config.toml
crop_scale_min = 0.8
encoder_norm = "layernorm"
encoder_parallel_block = true
encoder_expert_mlp_ratio = 1
text_encoder_norm = "rmsnorm"
text_encoder_drop_path = 0.15
residual_init = "scaled_by_depth"
epochs = 11.0
final_lr_fraction = 0.05
Rows from block 2 of the text encoder, named by matrix and row number. Rows with one number belong to one attention dimension. Each number is 128 + 24 x the weight over its row's rms, rounded and kept within 0 to 255. All counts start at 0. Numbers have three digits each. After the name is the row's rms in percent of the matrix's.
# q: attention query, key and value (stacked) (text_encoder.blocks.2.attn.qkv.weight, 960x320, the q third), inputs 107-213
# k: attention query, key and value (stacked) (text_encoder.blocks.2.attn.qkv.weight, 960x320, the k third), inputs 107-213
q.266 102:123116151122147160152094129128114122109098162123107086161156109141177109138141158103105117081120077103160151130110091134150114149155121122137078093103103113114083094150111152113140129170136143158141112097111137143128163152099126115085117118065105146132169102116173089141154073130141142144161168130141109093165090123139100
k.266 100:118128162078160122097172160124114104136145140099124132100097136176113149101107073108090127081110152139160129128106177174132111150092100122141121154119103147164157116093123123159128165091139143140124112115118122085109162184159121157132083149139117100108109131112170108126128138081130122148096157160137117140092146102137128
q.267 105:123141143145129122147190140097157115145113159131159131111132180092129144160150164157075097111116143156152063131143132117101115086108159093111117130119137116118145143131136126151102115124154121104091096147131120142078111183119144117107095095158108097104096111105145108087089155123119119160123102124148110087159148128108153
k.267 106:099150151128162118103124106129118161128140155120121127145154093161091090115118148093162176116103105138173133149145159119141123099130133141114153104135129169148122115105147174118114116123076135120148124136154122134155118129138154112110144142125153154114092144132144141101104133125104142107146070156139119095107102149164108
q.268 109:114122123129106080086155102098094162142133113139084121119114145129130128176102100108142140136147141152114080164149128096093167124166127136139143150133143153095131161146166150137107155109124103111116105089122141111069078093074135113173097119134146124129113175130111113119109159113116093145122090135112168147087127120137167
k.268 104:100092085163081136164100130115164109135125090150165173145156103100111090136111154164118122147141095127149118160166126103156123144131125161151119144110124109106099094148152115089113112130126112121151168136142126173104101139138111094145122156101142126110115094119096159135161110113124114157164154084149110170143119155105127
q.269 106:105135126125097078119084121174163134105171112120090102120099127127123134154138102093141123131154127131171148145097144141129126089140092153131115118141122137120135110111141162137172149117117111154106165110129123144135088136075103128114126151077105116109133128116150145116139108130112124156106106153186113110124150119181152
k.269 104:155082095129123115155124175130142110138108138104137139137158095143133090115140120163090149092104101135121114123153151103171137141095128148129120154132164088081139090156158129105113161099152128133140149136117126166128122150182116097165137136125142133115137129103138135164144121116094149122187129075104129149132100101137097
q.270 096:123147147114093156114140168164153136151122155127149075163133130120115108160107100098125161095084086095149131116120147144164149137132152115138084145087121137115093104101132164113133110158103144137099110107106143116091136144116146126103149133066111125119108149088147160083124125096126128143151125142157115117142119082123132
k.270 096:168126132121118106155107155149140111138100107149144156103101130161140122117109112149093107101105145159120104153136115125176141137145124130094121144158143133125162093109129113149135117072113166093170156082113109130150141169149140107130135177154120113113119152112123146119169129123126122163160120122117091132112156144157140
q.271 099:089118113130108148140131143101170123162107103136170149077132121126122104121118133121098181128143100146080150145121114155163129167130110127097067159088129144179102107103141066121110103145100128152131184164164146158137163104120140156140132133095149108130139125131114126142115140146125146140131167127132122132142138129120100
k.271 103:170172129120123138123114149093079125141137143117118092104107168147095167152152113119105083159136173123117162096086159138125146147149153121126109132116084164152168124101155132133114096155118141144100094128176118108125167124099122127132106137121108131144118166106162144152082136151137100122079139140147142102117136118116167
q.272 105:120087082094164136101166144094074102152110161166133178152146156096106131138157114135128130108125142161134122130144120084108119161128119119124174152172117101154121191144135137139088114122178145098154116146114133128135097156107168084118087094153139135139133140131116163151146163119132146142137136148152163131155104154108100
k.272 105:128135157119128127091157095136162156156112113134124125067116108140110144162117092122094129082114111123155119116130149141156146113116138125148170127154134149091174139110148149122111130112156116153110166142160168172193127135164124112151186180159093181108129144148159115148156140116106134126157097094108125157095151151134136
q.273 094:107163103110145121161152139162110148121133132138138178143143148128119108086122168110147173166106083106086137112136139149120121156145107106116117171157118108157067109081125115093126126080109101149113089140114144147138129114153144145153135137161180177175116095140086138105099087149182140099130149093111144128121126106153102
k.273 094:082137123119126109093132110104162147109090136112177097080173118148127079142153169101110128091124089114118166140133148098176110107120139118152115116141163155129089111109123117073123134116133096124118154140170144114147145157143155129145143169111127132130158158160102150107106126104099106160136107108137081117141141126108108
q.274 107:134106129131139142079149135094106141133123141137123168109125148111117133114152138129146111135143159147138129154117125089098138145102114126171146155127097139136117201188197138157123158149172141106134108112142102080094115145128142072106097071136118136108121143102125137133105150113112159150110119124106114140135114151155114
k.274 112:126131173134143125104137154114129117164161161128106158147077133103135139089095083153162102101128132133117118079169149150139126138103146136142164116160105110101198180188127136116146107123150174155162157150156114143154121170182115130124157136175132135112141118131172114176181116110105136144157110104116173103091140103126139
q.275 102:109121156085155140074164144129083108129131165124147172159109088137087098137126136163140145099102111142162075118079092089132113137110141144133193108116124082108160172149160167140138138144151151095118123143126075126084092134097171090140113106167126093104095135100132109149139122090101123169134127140118137135145105152115129
k.275 096:163162166174137120160109133139138166152129105125128154086121087089150163121140102157123108112161154168122090086142149104098140134137121143129114108127127148090164127192109099087117131090152150112137189156130146160184153123115146111140141100118163158164133123168162152155132113100084155139133116080134143114099161156120102
q.276 098:104130123177122142167092103126146136086154108139136133072109113166107122128147149127122145114123159084138166101111138099107129140094111149139120108083130142104133098129085127106126099177136108148137160094110176155150110099126097159139168135078125110120167135156132144126109140121133121110147133126121062156144153094147151
k.276 099:114152168097144152146108134104100084110118136139114101171134142137154134112172128122116144145082121125088105100112134151160120147147123128170153092118160113170143081115098144177146140165110152127122118098090127126099114102124120120086130111105098095115102143095108105127138106141135117145117141109149110110155122114090116
q.277 104:148132095120094120149094115145107100147125097120122119165099099127161109126101124124098155138159124061126120125172123159144133134119122122137135147167123103168089098109098105134104100073145129145161152128106196160102123120156106128139134157109167153163144117123103095137115098152135113078123130087125167142115132160111106
k.277 105:097133150093128110120105140141165165123129132078153129090172157180147134143131120113128152123095116132146153144079134121135135127138134159116144110142127179100107105098122143094116124116130094135082121121170142107148111106116154093179109127122110132114123162154136140092077139141163148114118133154136097141115112116162111
q.278 106:103090129084159110100156128123119133099159153181088145135117095134114119176108106135116134103124181176161144103134150097124109118090108134169139098138146128082177170178166135164148151151140124109081127102088119133118085125146116089098134095152105109104102165122130119077113147122080144151149129157144126108142151109170116
k.278 106:167107144132133111150092158129126134131147178161102154159105113087153133087124103126166104135171156154111127133145131142113144095138111123111139111091140095095139144165119102141121119127131185142180137177094163110139157103164140152081146096141148103175101132085166145130137112101106130109149110112144153130121150146140157
q.279 090:111165127142122108166119129130152095114109095144104104115155130135178169131125124081077146140101089115148143105127169145134148109128119099144123144102136149124095071103077122060126078130136138115140152140117172109149141139108123181143165146118145138143093110147113115173101122177118163118130146089085110173153139094139106
k.279 091:097114121129126127122108141165117139127137088146161081123177109165184098171122132141144128142070133088111118114151164141146084142173137158160124151134149142153117085165127101122152118155106121089102140116115149148151128160137119095122124110139108159148086166155147127131140141150117168187120138151164108154158109137114111
q.280 087:126122168109159148100133105117137138091165098155128144088102176118094162134164126081108112091122146115148174148120092097101102093107117127121138155094095165096153107152149140121115134161164134143096116085106167109139097125118156126100132109142128150144123143131084094120103131140108112123096132131093114137175105101143137
k.280 085:109148152111126170170118114175101089130143126118160113148115100151168142124100109118098130133089094144072160121131124102129128151127113137126151092155129087158182092144121096152131116112102142098167126106120116144152129133158138109140156126090155088095110126097148096127124117121087127168101102073137139123159126143094155
q.281 102:158125110154125150131135135131152122123101075109121118144136155119135103134141150134090143138175142071076151170173160132101112108158122132117138137114153146116123080097113094095085095154082109142136140164099188140140113092117099167120140182095185163133128107142139100177097099122153108076092122100089104148125152116144106
k.281 108:121162139128154100120135134148131128134119128134167129124178121185105100142146138096121110113055131124092125131111144119145090098138138154110140120133131131150096100098144113140127114136130126146109106061109077118089118127133168149117094187121105141097168153160121160079108123142117104122131146108117120128141141136143102
q.282 096:150125136114125092103151128084134096154149167148159165102151153091090150110115126171168131128101181145107090145140098076120115155097117089123131147127139121149095178134149127168139124143124162066110125097111132115128116124099132085092108069153106152084102136128114105079133181134141084122115103119105106148141133131141103
k.282 091:132130152120102099116090131088132108089160158131099113175138154117116123120105135158131128120132166154154116101145126139155136101131147138135129132117100084115167161153167103123128122147110165181129136188126135146161150144171151174120149160110109162154131095133112101169178154136120154104105131089139132106124155119128141
q.283 097:101148136119166131177111082118120104101121155092117149142103115122173103125119124154105160156112117097147102149120151160125148153124115093145106104106148128108122093098075098135125116129097116175157115110126128096153169097133138125142170133131150129134096164161088095147087081177131161135133100113152143137092102119122143
k.283 097:126160120140136121120119137114170162152095094132152107076140118112146136137173134125129119153122093085110122139109143138131106121144121138146158152141112152128112068112116143098146120089137090102128177088136150170120128111123127115146140102112125161105153181136137170091095085101146106165154113149144128138119117108115094
q.284 101:162188099169110115156076142149153127159129133105113131120140141130155138120125111085103130128154123074121134128163107119116111115154108159125100168135141160148126085098078121088151071144107143161119154161156167180174137098109115151115166141095153130150170086155124113118102132132148103095110145129145120120131122126111096
k.284 107:109100152121151144094109104127116154101155153109156094156144144144090114117102155115116178116106129128139152168107134134136084106134126120147116144158127108159053106093122124107154093136100121125122083062110100127107084126125126141144128178145077103129122127121126114098099144135153135154135090128165133143175134112126147
q.285 096:119135097145100091171095152152114145173099129099127158148124145140149141152152157103113124176091134069146128108145136199101123150128151104101153152158093129153113124118086125128120119118099094170183135140113116163120172143146088119149128178131164117160111096151138093133108090116098121130144118119143135130116151114112135
k.285 099:142150124094128113108127094117113128108087106095167100103112098128113118123142099147125130152097097096095145166093123114168087120160112128104102146145089170112098093112108119069102121142120127099118171124111101137101157139091134123164132106107139116103135165135096122107089120106156155147117110129160085112104100124120105
q.286 105:081149159120126115176072114113179133112112108117138090101130152157150128118152128132078099121109150109132158122127124129168138147119131122114120101113138184124166071112111098104134108169119124150116190143122115121130151113144106184149131149088165157159132162153117119134170129126114142128124159170129117106142124096127126
k.286 102:113108143098174153169122179107146089125167140137105101179154140099147117107184150112152121190105120095127135136119133126109140094178153132137126097142130102145101093107111149174092129162106142088150098103069133100091137121138087146062084107109129121142133103101109131101121123151127149114106123152101133113110106125112157
q.287 113:119078148126135121059155095118114149122133130145114159153146144130131133147134123160133146145154136183145100107133121080116116141107141119163136147145124092105132191180182174140136162139142114089125067113144106133107090161119145064140100077164124143097126137103125132131145124111137151154107127154140175097126102138102136
k.287 117:134144157148115099148147115117126159146146146144119140097099141132091124127105120140123122103173112176125143128128114097128120163100132140137131114137145148132170157180121139118126134124154145136146193165172124147178119127126135146141170141136130142110163139117152125133174115096101161090137128096105170117142163131122139
q.288 106:138131095112146104151104136164080121133139142111139164145148104098123124106142144146118132152116146135108147158158123110115129132154190089110145112087132100132163178131112105153109149122183159130163096146152111148157132136152148131113119152135096098146147106103101105116148156146102131128091126115140103071173121144107114
k.288 107:128146162107149109130102109137126150072114088122145080092142119164134136146179142139179141116117116093110144137109142139148156106111078126167156142153114135131137091132126141103170116146135125098128154103160133155137125147150150096132115114143146134124112178160083155154104101130119111142170153127127108192135087131108106
q.289 088:129144140138127102126146122099109095088102088142136122135173110132150112124148143091115101083132110089145139136070141167110133100132123135106140117122112113097087133140142120150120160125124125111092094147111105113120141112145149101126142151143112114141133144108146128112145080136152168115114117138115126164105128146168133
k.289 089:125112133150088120084130159166109138148104183112156121158113133111133131118131098145149109117085118146110094168131129128144137102115114108133147161133151129126148092116129098158103172170106123168112158150095096161121159133117122160126112163160153146152160102153163100148107099083119145128130127096136115153161125096161120
q.290 112:144178151154127099124123128120165139098139082137119146108096091178117116107161144155134156099110174155150141140144143138098149087108144146141131117136132189112132148142142150125159143121115100107125169112100106113128106099167155146129100118144116171114124153139110134116145119108120142164143110126103140172095174097133136
k.290 106:145125122099135149129158104153104113151122152165151163162100173132140148097109152109106153121164115110122089137132123173115122120111160108072138141103101147158120146085146109140128129163111166166138133142085091109105159096125138130162132137107142118153135063095146102110116148137095158105125154137133124086163151100144114
q.291 091:130159122123167123113125136195137083122121106106121169106125098172135105143139121141105191140130143096140130145153098150171125158099171115089095118126135095128134124117094085101105161131136118125129099128145097148203174115147149125171121152126170128170160133157128133155124145117128108134129149122117136139139152119088131
k.291 094:145142153122156117120127150092085121121094128138140145121102066145145149154160119129163109180108127073110108121148134076152108145095136127115159097140133139147124121145126145117118115084150112125114131153116183162136127166151127110097140129164149170166093150116109148169127109106108130111127117136125144159126079148139123
q.292 091:163110124135126106122130102157127114158111147148153116151152150108084128130104105151126128152114167120141131170150159157116119164149144152165151129142088160146087106114135108083148138108104164113093133108162144104116098112092144129137106136129143140133069110121135169156154144093131094113092142122078156154092118107112104
k.292 094:179133130108168160143110164140106086122131131151119139111094108099134164135124115102136151112127108161142096075140161130147083096163190145111132112130123087145109138143142117144139143141109151171152132170114115112140130107132111136150103102100164112141110073091155098136128113151079131137092155105126133074119110104126114
q.293 091:119096092133088152146155121106122137140080105092135101137125181098175154098138129095125134137164084125093139140140106176148095130143166117151082125147171077117117110115089118150137130136112122171137116108113100152142134125142120127107142124126139149184134102154140146149089139136160120130161149134147124126138081137139093
k.293 097:137161113127116093156164101114113152092142113120145150115109097140117115157116127163161106114095148141144149150118158125161169117125122108136156100128118143121133134151096095076149144097163090105136169136133174134150097170156153067110132141162146138145132131179142139115120135146131090121170120145137095199129088154135124
q.294 102:124138145110101139139144109140124137115139151101100154106111124156143134088151091141167098140134154133105136129119152150144121123117193129151092130065116093079174154147136117171114148166116152159151134195098138175162172094146086177167108136131111103110171170131171105132179105168081151164093138114127146100125164136124112
k.294 106:128112120128093131091169077135103155079103139159126138142096124097125141124152141138113140112120150109176125161103134110112125101108153126129169107104093154090141139158139151097167118138151147135105150157165163168142121140134139149164094118166130187133148146088125163096170087115114116107099092103087100123122139168142145